From a checkpoint of a small CTC audio transcriber.
Training: 17500 steps, batches of 128.
Rows from block 2, named by matrix and row number. Rows with one number belong to one channel. Each number is 128 + 24 x the weight over its row's rms, rounded and kept within 0 to 255. All counts start at 0. Numbers have three digits each. After the name is the row's rms in percent of the matrix's.
# filt: filter width-3 conv, dilation 4 (model.blocks.2.filt.weight, 128x128x3), inputs 96-127, a 3 kernel for each
# gate: gate width-3 conv, dilation 4 (model.blocks.2.gate.weight, 128x128x3), inputs 96-127, a 3 kernel for each
filt.38 067:132149147109099137117130120100118107106137152113111079177156173111098108108142138135138147113138104130152114110102117107112100126148118096134129155132124124135147126147160162146165114115119123127141155140141139090144068097051088108116135143110117118097091082105127116129050079075154143139
filt.39 103:132145105126124117119146141096133121156149154141162121118130191128115122073138167131122123158143179132116109167149112120142136126137113150157187126158205140115119163143165128133116155136143145142197152144122129096098146184171181186124114121119169150140135142165129122160094119101109128138
filt.40 103:139083111140166137146149146133177131151128131109147120129131124150146137143145136110138118142132132113158105133122104151176147078086094120090117128098093132138124150124142140135151163147161165152144154150135138145147122129121112148112131100107137158142176161191141125145124156141148128124
filt.41 122:081166110133146114109139119124160142097115139110162138117133097100108124130118117113144136113123124062148094101146130043148090124142144141113143088184088093153118120090144149098145070102109141144114116125125134112130130157128126144113123135147146152133128093134116106119087130112093142104
filt.42 116:118103071166129126151134114161113105133112129114130130119164133126125122118102124134132154101114149085073059125088089140118118097122119107089153119144125098091100128140153160148164106119138132109133115108104168163158146092120141130106108129157152099136111156148117109132101128097113096060
filt.43 092:102088143122125116119124130137145151101108100122112128128132088143135150128112158123105081087115082133155125118125131117110135145139158117116096094114096095121124108085091141104150126112132122112085131113134132087169141140138122112105130128148152165164119109098113116074149173136115113135
filt.44 087:103133108132143129115126116160169139159126126092107109142123153141127140120145141140141134145139153085155114160136128107131127144101118154132144150122133132129116132127139104134116135146146157150162158150103108185128109120130167159138134120128096099093101088114160142154083101097120129142
filt.45 111:105105122132140128076093103155129174090106089138113133118141119130113123084087095103123128141122116156100111166127137134099130150125129112139108110099115108094120113116106150187167136144145145134121141127150111140126097110119183180179142129133131159146145153132125127113154110090143101099
filt.46 090:119112138130101137137104133126082141148145148159128132115163164133134148103094127126110113092148122118115141096112131111080134146156135080135120104149163085094111100121107154147146100124125121157170127119139127068131116129135121122157104140112104116125131147145098154143117084127112099135
filt.47 112:087121131074138160102139171121145189126121113053130133104071130114136080052114132087128124149110114127156149120121100090129154071117122123099069103096134114139139157107093101124099163125118125103121088145140151139114126161167117139118138135106144134112161145140138116105106160140115114142
filt.48 102:101129131130132121111070086120102126095111106130147153109099088126098141114140137119113056132124115098147158134101151114110123132146152123115103105091085115131116106114112136128118145129123119108082123081109078169132124121125156145168130133106095105124121085116134104086110051102105117147
filt.49 099:148117138146114126156105133147070124128126155100121106106141174132160148195113207143116114108127132077127104081130102155113147157175161139136124126162202142080121137136135107123142113107127105120146088157142128143101128142183134136139160143151090115116111096108090121124157138127121093108
filt.50 084:134119160147106115123115178150125141130117182116097104088171126121127090122126149185165139140158103139088110147128129131103163113093141156131148125187137149107119145121110136119111137164126117145105149156147141115139156116140117047124141159111143105148095132099132145091101154185100082137
filt.51 101:110108113148160174122128127179185147061076103122162165164124171137165132136113123147139129112123106069134112128105090120119107051093105102115120110105122109120109078097123105110112110126106132135130096098078141132102160160146143115096116110062104098117106117127120143129105160164096113126
filt.52 108:165151134125117113139125082094135107135133128129129115183098132142142116127139074119122169134094149156147138128125120113130078121115106130128143190088116145136125156133157093104120110097112180118137140139135072135133142123070102118107128120166134124112173142134167142158092120102133118082
filt.53 094:150192141126128124133142124140162128155141112107125113129095101111113126136123110102093084120108114116197151137152176125151126117141144108102088123108111136168129126112121126091127103086120116091103156117141101137125123174125140186139133123114142170134128120140127110092125100087119145128
filt.54 097:140120094110127122165133100159134117162133141140138127107127126107114107122119080095141174125140153155144128108085077158136102115099124137128108139155150110139125149155143134142133137134148116153123119116089157149153185152104149133089095130155168150138152158139100123124150122138128115101
filt.55 105:108133132127143157128123174107108136129115147093118144134091109096121099111102119171198153131142113127156165085093091108139154089104131103109145138142119131139133110112122099136140100111080132153134132122129112149106095078141148125131130155092108118142133138153124120124132135161079095128
filt.56 104:097086112164165154128128140161124130106096096122117123166164150127165143119145132129152145126129111115141106139146143144167173082081078132124128143158144128131132117131110121135109105119111136141121143142112112141150097058094124135147081119113135129135125151136120144113131169155127156164
filt.57 109:142143095122106150120119114138128128125142142144123091144139165142147155145145144117102162134118153133124075146145131137133136157169088124120155134103105121103137129129147134117119139162169138120160119130113135157153124147112120167109133131124092076072108114152132119176129135138133117130
filt.58 113:127134052134145131123121060122146091126116085129149110164122144138140162111106052126132159122099142160162144123150132115144105157139119132083112130112121119129096129117127126130102116138169141120167113143128133177121151117068140145080098115153143157116131113140144120182119111136133120100
filt.59 113:175127098143144178145127072104135132099069049154148133158186141102090100129138135129130151128149123097150123100073120118141095162114102095075085176183113105119084094087084138120126051058063143148154145107092098057176114111110095081078118126111085073080136131118131095121139114097132169122
filt.60 092:151136171157138098145140148142137161158140142137099116084150116124153120144155153128112114139142147162153186138145149161130134161078123136155121085144150141123164123154124111121120121119130110167115118136176154138121141129157166101178106115140094114125116147113140160109172144122167147118
filt.61 110:081089086112089115105118126106106102147101143115128106140137125127108115094123113145116143172163154117102115154097125105116126088111099132136116153141119150127147156143171123131131147121133171144117135116127124139125069092095166161145147150126126110124171148144133123130142138136118123143
filt.62 098:122139109131134133106108116114143139132120126132118105151142165117123098053089125139154175125142153170130112162123090117126130153144147104134125136144153122135139153168143180157117152159140105130151131157102176135137087112083141139104102135152107101105128120127114139148142149154115121134
filt.63 110:099118148116107162110118122175120109114153190095113091156154143127111083116110143116119138113135111094103083108097121127122145071120098099139107116124090108118158127135172138118132144119152138143107119100105169123196132131089132141125122136111113100102144140155126127114101125141120123158
filt.64 070:152121130116079133127123149152126135126130142099126153104162117142148111131137163108108124111160109120123101153132095128117158136170151126122107117174091127127139117103112114106123112122111110153076159167137150101132135127102157163151155159101157138144090116122109127086104125175124137177
filt.65 114:108132134111106132142114122072080107152178140128165155144132117140163140089104087130107116146145123148170143100159147113123125138164134086099119122147103098154126097163123097105136097121112112127120099128128088095155174155124117133153075136139126175121138107113155161126190137144080117123
filt.66 087:164136124097112132119142128157136107111141143125152153085121139131131150159136118102156150087130118105122119169107150128130112103150117078132110114149123117151154101110121103119128147141142094127113164128165131089126149150119111101115153142107136134152112136141113133135097114140144121112
filt.67 103:156138127143156169153161143172158131112122108134107106134105139079096097148158163158155158084082085146096079105112075163165162113090075074096083126094118146152132116110116119110135071084086116098113120123112132136141125120112103145126103105111130102118121136129086077097125146134147133139
filt.68 111:135138109123106113118128093121152106107139115124128116154125133175120105122139143133116149132110159132126139134116153098126075144133111139094168198146149121121146124110096128146128100097093175091135176153156101172115158130131140145148134118136096122101149126111191103130130098110127123095
filt.69 110:075148144108096118110146190175129170148154155119136120163096124109122115124110136119089085175149121115129150118147139120118163143164185128155135163091147125112130129128106128103070147147110162102145112143102110130086104130176114138159141132109114140103121138140110118110131122162088085131
filt.70 095:104113157166145128147131144154134144160125118130146169068107092130125141127122136132126123101114125102144167170130148138141159119132157128142140073124139160159135130149118105136126085119118093106127134115130043122112163139154121122131117151136146147159140105112107117103141120138115127123
gate.38 091:142157138142147154137137150141168159149152139088114099183140141118102106163160167145125158147130140076100082118107117134148174118116092147145169150127102133133138140151156163163167146144136142131137138124139085133142104085104096122120108111095109118120150134148134108121158153170159171185
gate.39 107:130106115152134162145106134159113105153129134145129119140123175120095121163119128121136145110126143132136095125105104174124133149137136133130167141069140146121147111139166143147139136142141111092160111089112118184080111094103158136124131117107108093105119127162112120158169106154146137135
gate.40 096:134124121092073081130142124134143111125133124170099141098113137110142133103110080127108162090112131171095131134159128125113112129095149099118105096120136124140124092097095126112116091120103098131146135130101192103137127164118137161138133154154106103099087126124103118132158109139137102091
gate.41 100:146089141130102139179091137134101136131113108117146132129157120110108086183103189154154145110162127021141096116147109143112159138144138194137126127147130139107142147134132158097113104107102135152124141126121082090117132098155167133140126139146112116119124134130151144118090122085134133173
gate.42 097:135097181130190138124136141132175119131141134153124175102114164117118139136120117109162089157117110121122121126113125151142156166135175115107077128113184150117125149103159126144147153119152111146113156131156085136138111128103136113102154105085087077100169119163132144138141122144135114168
gate.43 092:109111090149157126136140116136125106145132150113153105088150163154140173173137133130137135104143133111201100149109132146153113117131136166156133062153127143122118148131178138130131161126158110161143130090095144063105140122135131112067118099112169154165148154161128150171144154104134122133
gate.44 100:149109106137148121169150121108078086186192166116119120139151182134142133140134132155164148130129158130114111136125115140122116119102087145121117113117162146130117143155147114119125096126137123126173109116107079115126142139129129117100111105141158110127169167150129130134157159159161144129
gate.45 118:119122112158127136103102103116095092130116117133127116144124139134145172140164142111110097126119120169112123147084109153170141132126120088104101163132137116139133142181181174214192113096094119124131116143151148163137071083073112140111104122112139087128127162152108142143157113117194198181
gate.46 093:155117153158136157118126151150185158146127123153117137104128115097119130139129150155143124174152128100084096138132106139139168129084090145138150109122072129116119125126153148134148122125131128149131145146120144076151087111125152122110108103067152138159145158173121136146115147121135168167
gate.47 105:131075124127136138144145173125099094176163137118099137133138126094096088145120154156170165149158134151142141133119114132116139129119145140145121152126122176144130161145116186135127135115109138139122175156148149102133090091138115118122141110086172131134103120115115119103139168178131138130
gate.48 105:132137112148146119129138111149160175151123102089131124195147133144119157154142162158138109169126112098162154158072118125139131121141114145104140197121081126100099143137139105172144152105126185113120154137154070149157100055112138108116120101116124136142169132129156115150170167151122138141
gate.49 094:125154165133093124142149163163135192144155104150150162163136083095113117165113135135091140131116122127178120089141121136116160118136107115118113132139114172117127151156125135136132102080106122121108137182157080123133126119125107130120131072114105126090125137154123147131076127174132157120
gate.50 094:107131135109135170129119142104125114156168193089121143176155133173124117135146156110148158154163142088177154137119105110142150126142136151116131158147114076125148128130148125123155148148140160141114120099110129127154106094125107135129129133075136126137171130147153125134178148130128149150
gate.51 109:181149151178155117168149159136165161191150177176138084162148110104096127128115119131119119129117110154116110107070128160150153148110072148131133157150120117089116151126128135131102099102126153138111107092095082144125110113142115112105044089104122110123128109133129102109161155137180161126
gate.52 096:129117155131130147152129162082098159177131127134119135131120122128153157110110128142173135167185133129117132133113119148132188137134119136172154119130121143136144153178148119113142138147156092164117145132142101088160086101121131089124105146084135138161138158163102168123147146151115146163
gate.53 103:110100104117126156123121118110117120148131152110121087173158136156145121124130130124141168162179155101151127119109116138141143125115092120128121139131089116132130130132137112118138156140158142131102117110118137092139123114073117124110128134119136154107184151155135146135154141125123136123
gate.54 091:139118118165128126162141131106094097153139141128095099105184148131142144123120131134126120140195169141114112144116106180155171127135118138164142096183143136120138133162145147143154142152157098179128137112100144097116116119140144105131084125127148137125150207169127168151152149129132154151
gate.55 102:135079092141176121201133136143129126180153137154109139137176193139116123157107112129182142096119146144106118157142116165134140157090141141133133121124150144133126150151135093101135109119114094137151120089091142108108143098112128088090089118128146105118140113119118133139154129138178146147
gate.56 097:133150141138162119105130125102129114145134143106133118111126145155095141093159105108132137100121120142112129144101125131151135120118119122160112121120139103138129180103152149147134150123138125142139107096105131132125135153103095169108135104124174126142157105163163104141109105139169139139
gate.57 117:102113168131155166102120178091116152123113157102113163137131145120148109126129146143138101161144117128122160102116096115129186078115137140126114101125135150125131155130146117123149175136124113135110103135134156122128079130143108115146148124064132121159126137158125165115125142166123131185
gate.58 109:135123120214156114143128141152107100136142142120142132128159201103097122153107121164132142120148142131123111124086079158127143130156140139125137113145186143083113123150130157143114115127129134145148135112106121122067090081101136111101118110114136114093112136165126134142128131168149162153
gate.59 108:146143152125155133155153178110144152130111111111108136127100141075113099146127169150160154141102114150145158083107108148194199118079100125101109119111161181145137143119102104098096144153132106115151061097108062165100144119150109103131111099111164143158169152166119112114084129127157146152
gate.60 108:124129147128124151126123170100094143169129143096095137161135156129145149153129167163141130157142129109089140136144152149137217129119135148148133147135186164101129170167140130157155155129138110119154121140147128140148097130141146134157122114070113136174136138120114161146143133141136127189
gate.61 102:143126146136172110135111100093150121142132107231152162160139122145136120095092110152175126146127164161124130101140106135123118246145173146140134149125121109119097176164174148124110119128122139144149121092093122125151120086091109102106073095124102104085132127138155140135153141144132126135
gate.62 100:141133128151138152126142133143117107136139180127125105129169159138138113151140147146138180148144158110138122156135133142139135124108118142141149125117134161128137155141144151123111170123137155147139153127112130107120114113087153125137134105105121144109135139144145144133123146128162162133
gate.63 105:106100154128147127134106138113093125129090114113102134132140157130145134158123156139190164119160136091127161143138120143124148107108141121140136107122165115109100122142139130112133142131112110160168113104097163100168121109133138120112104129110140121136129127126111164162134134118128125148
gate.64 095:105108111154159130136119134118134118132124128128108112139109181127139148147119135161170128142121142110117126117131116141130143114101115108127143159104184157133106145155148107133134111132128132123164111113134079129120106102118116107102118115112110125130159148162138150165157130156147122136
gate.65 114:125145113105146122166173172098115136149175134077046073135130155116095115093111127140158121125107104163142123107103104123131131109093077125100098145134142138132112156156120108117116103121125135157153105077081113177175119080084096136134129120120144084094152156159140147125122112170144163149
gate.66 091:162148139165179151156146129127160157163146145138132158090142150117106139150143148135142147125134103137120106153115115167161156132099136138145123109175179130108127154111127112136115144137154105162129145124147097152123123111120110111114070069102155099123142121137150114122118131154203111131
gate.67 098:126123149164146142157150168101120140139135145126116122149160132103117134142156174184156163161165144109145142137115107139135159119118127168151141157152151127133170150164166124129124123132146152162141092077083042098081093095133125086080095090098111131124170165139147148149165149127159145176
gate.68 095:153097153164105110124100142080107111146131126168150135136132136097122120120107136139119106127133096183123159167086133146107149120144133123136138145114141139103111113155139127166131084114104110135125134107111065120087138115119120068125080126118128139107140122126111151153095093112094108133
gate.69 098:125137156137148122164125152132161172149141134158112133144094127123128128142140131153128118144104124157102094096141133178139165178108171136110128156082155129130148119145155100138119122162140135080103092135117076172088142124147126131128131106115123144116146131118133096116157143144148110163
gate.70 099:105114114157147137155158157114089083191188181078107102135168145131121129134119122138139135125133104140167156142123140130137153099102087163141138110181144124116100159163148113104118130129135139165127123123132126111136135115120125107108095106095147167176154164159128121107141132163129125128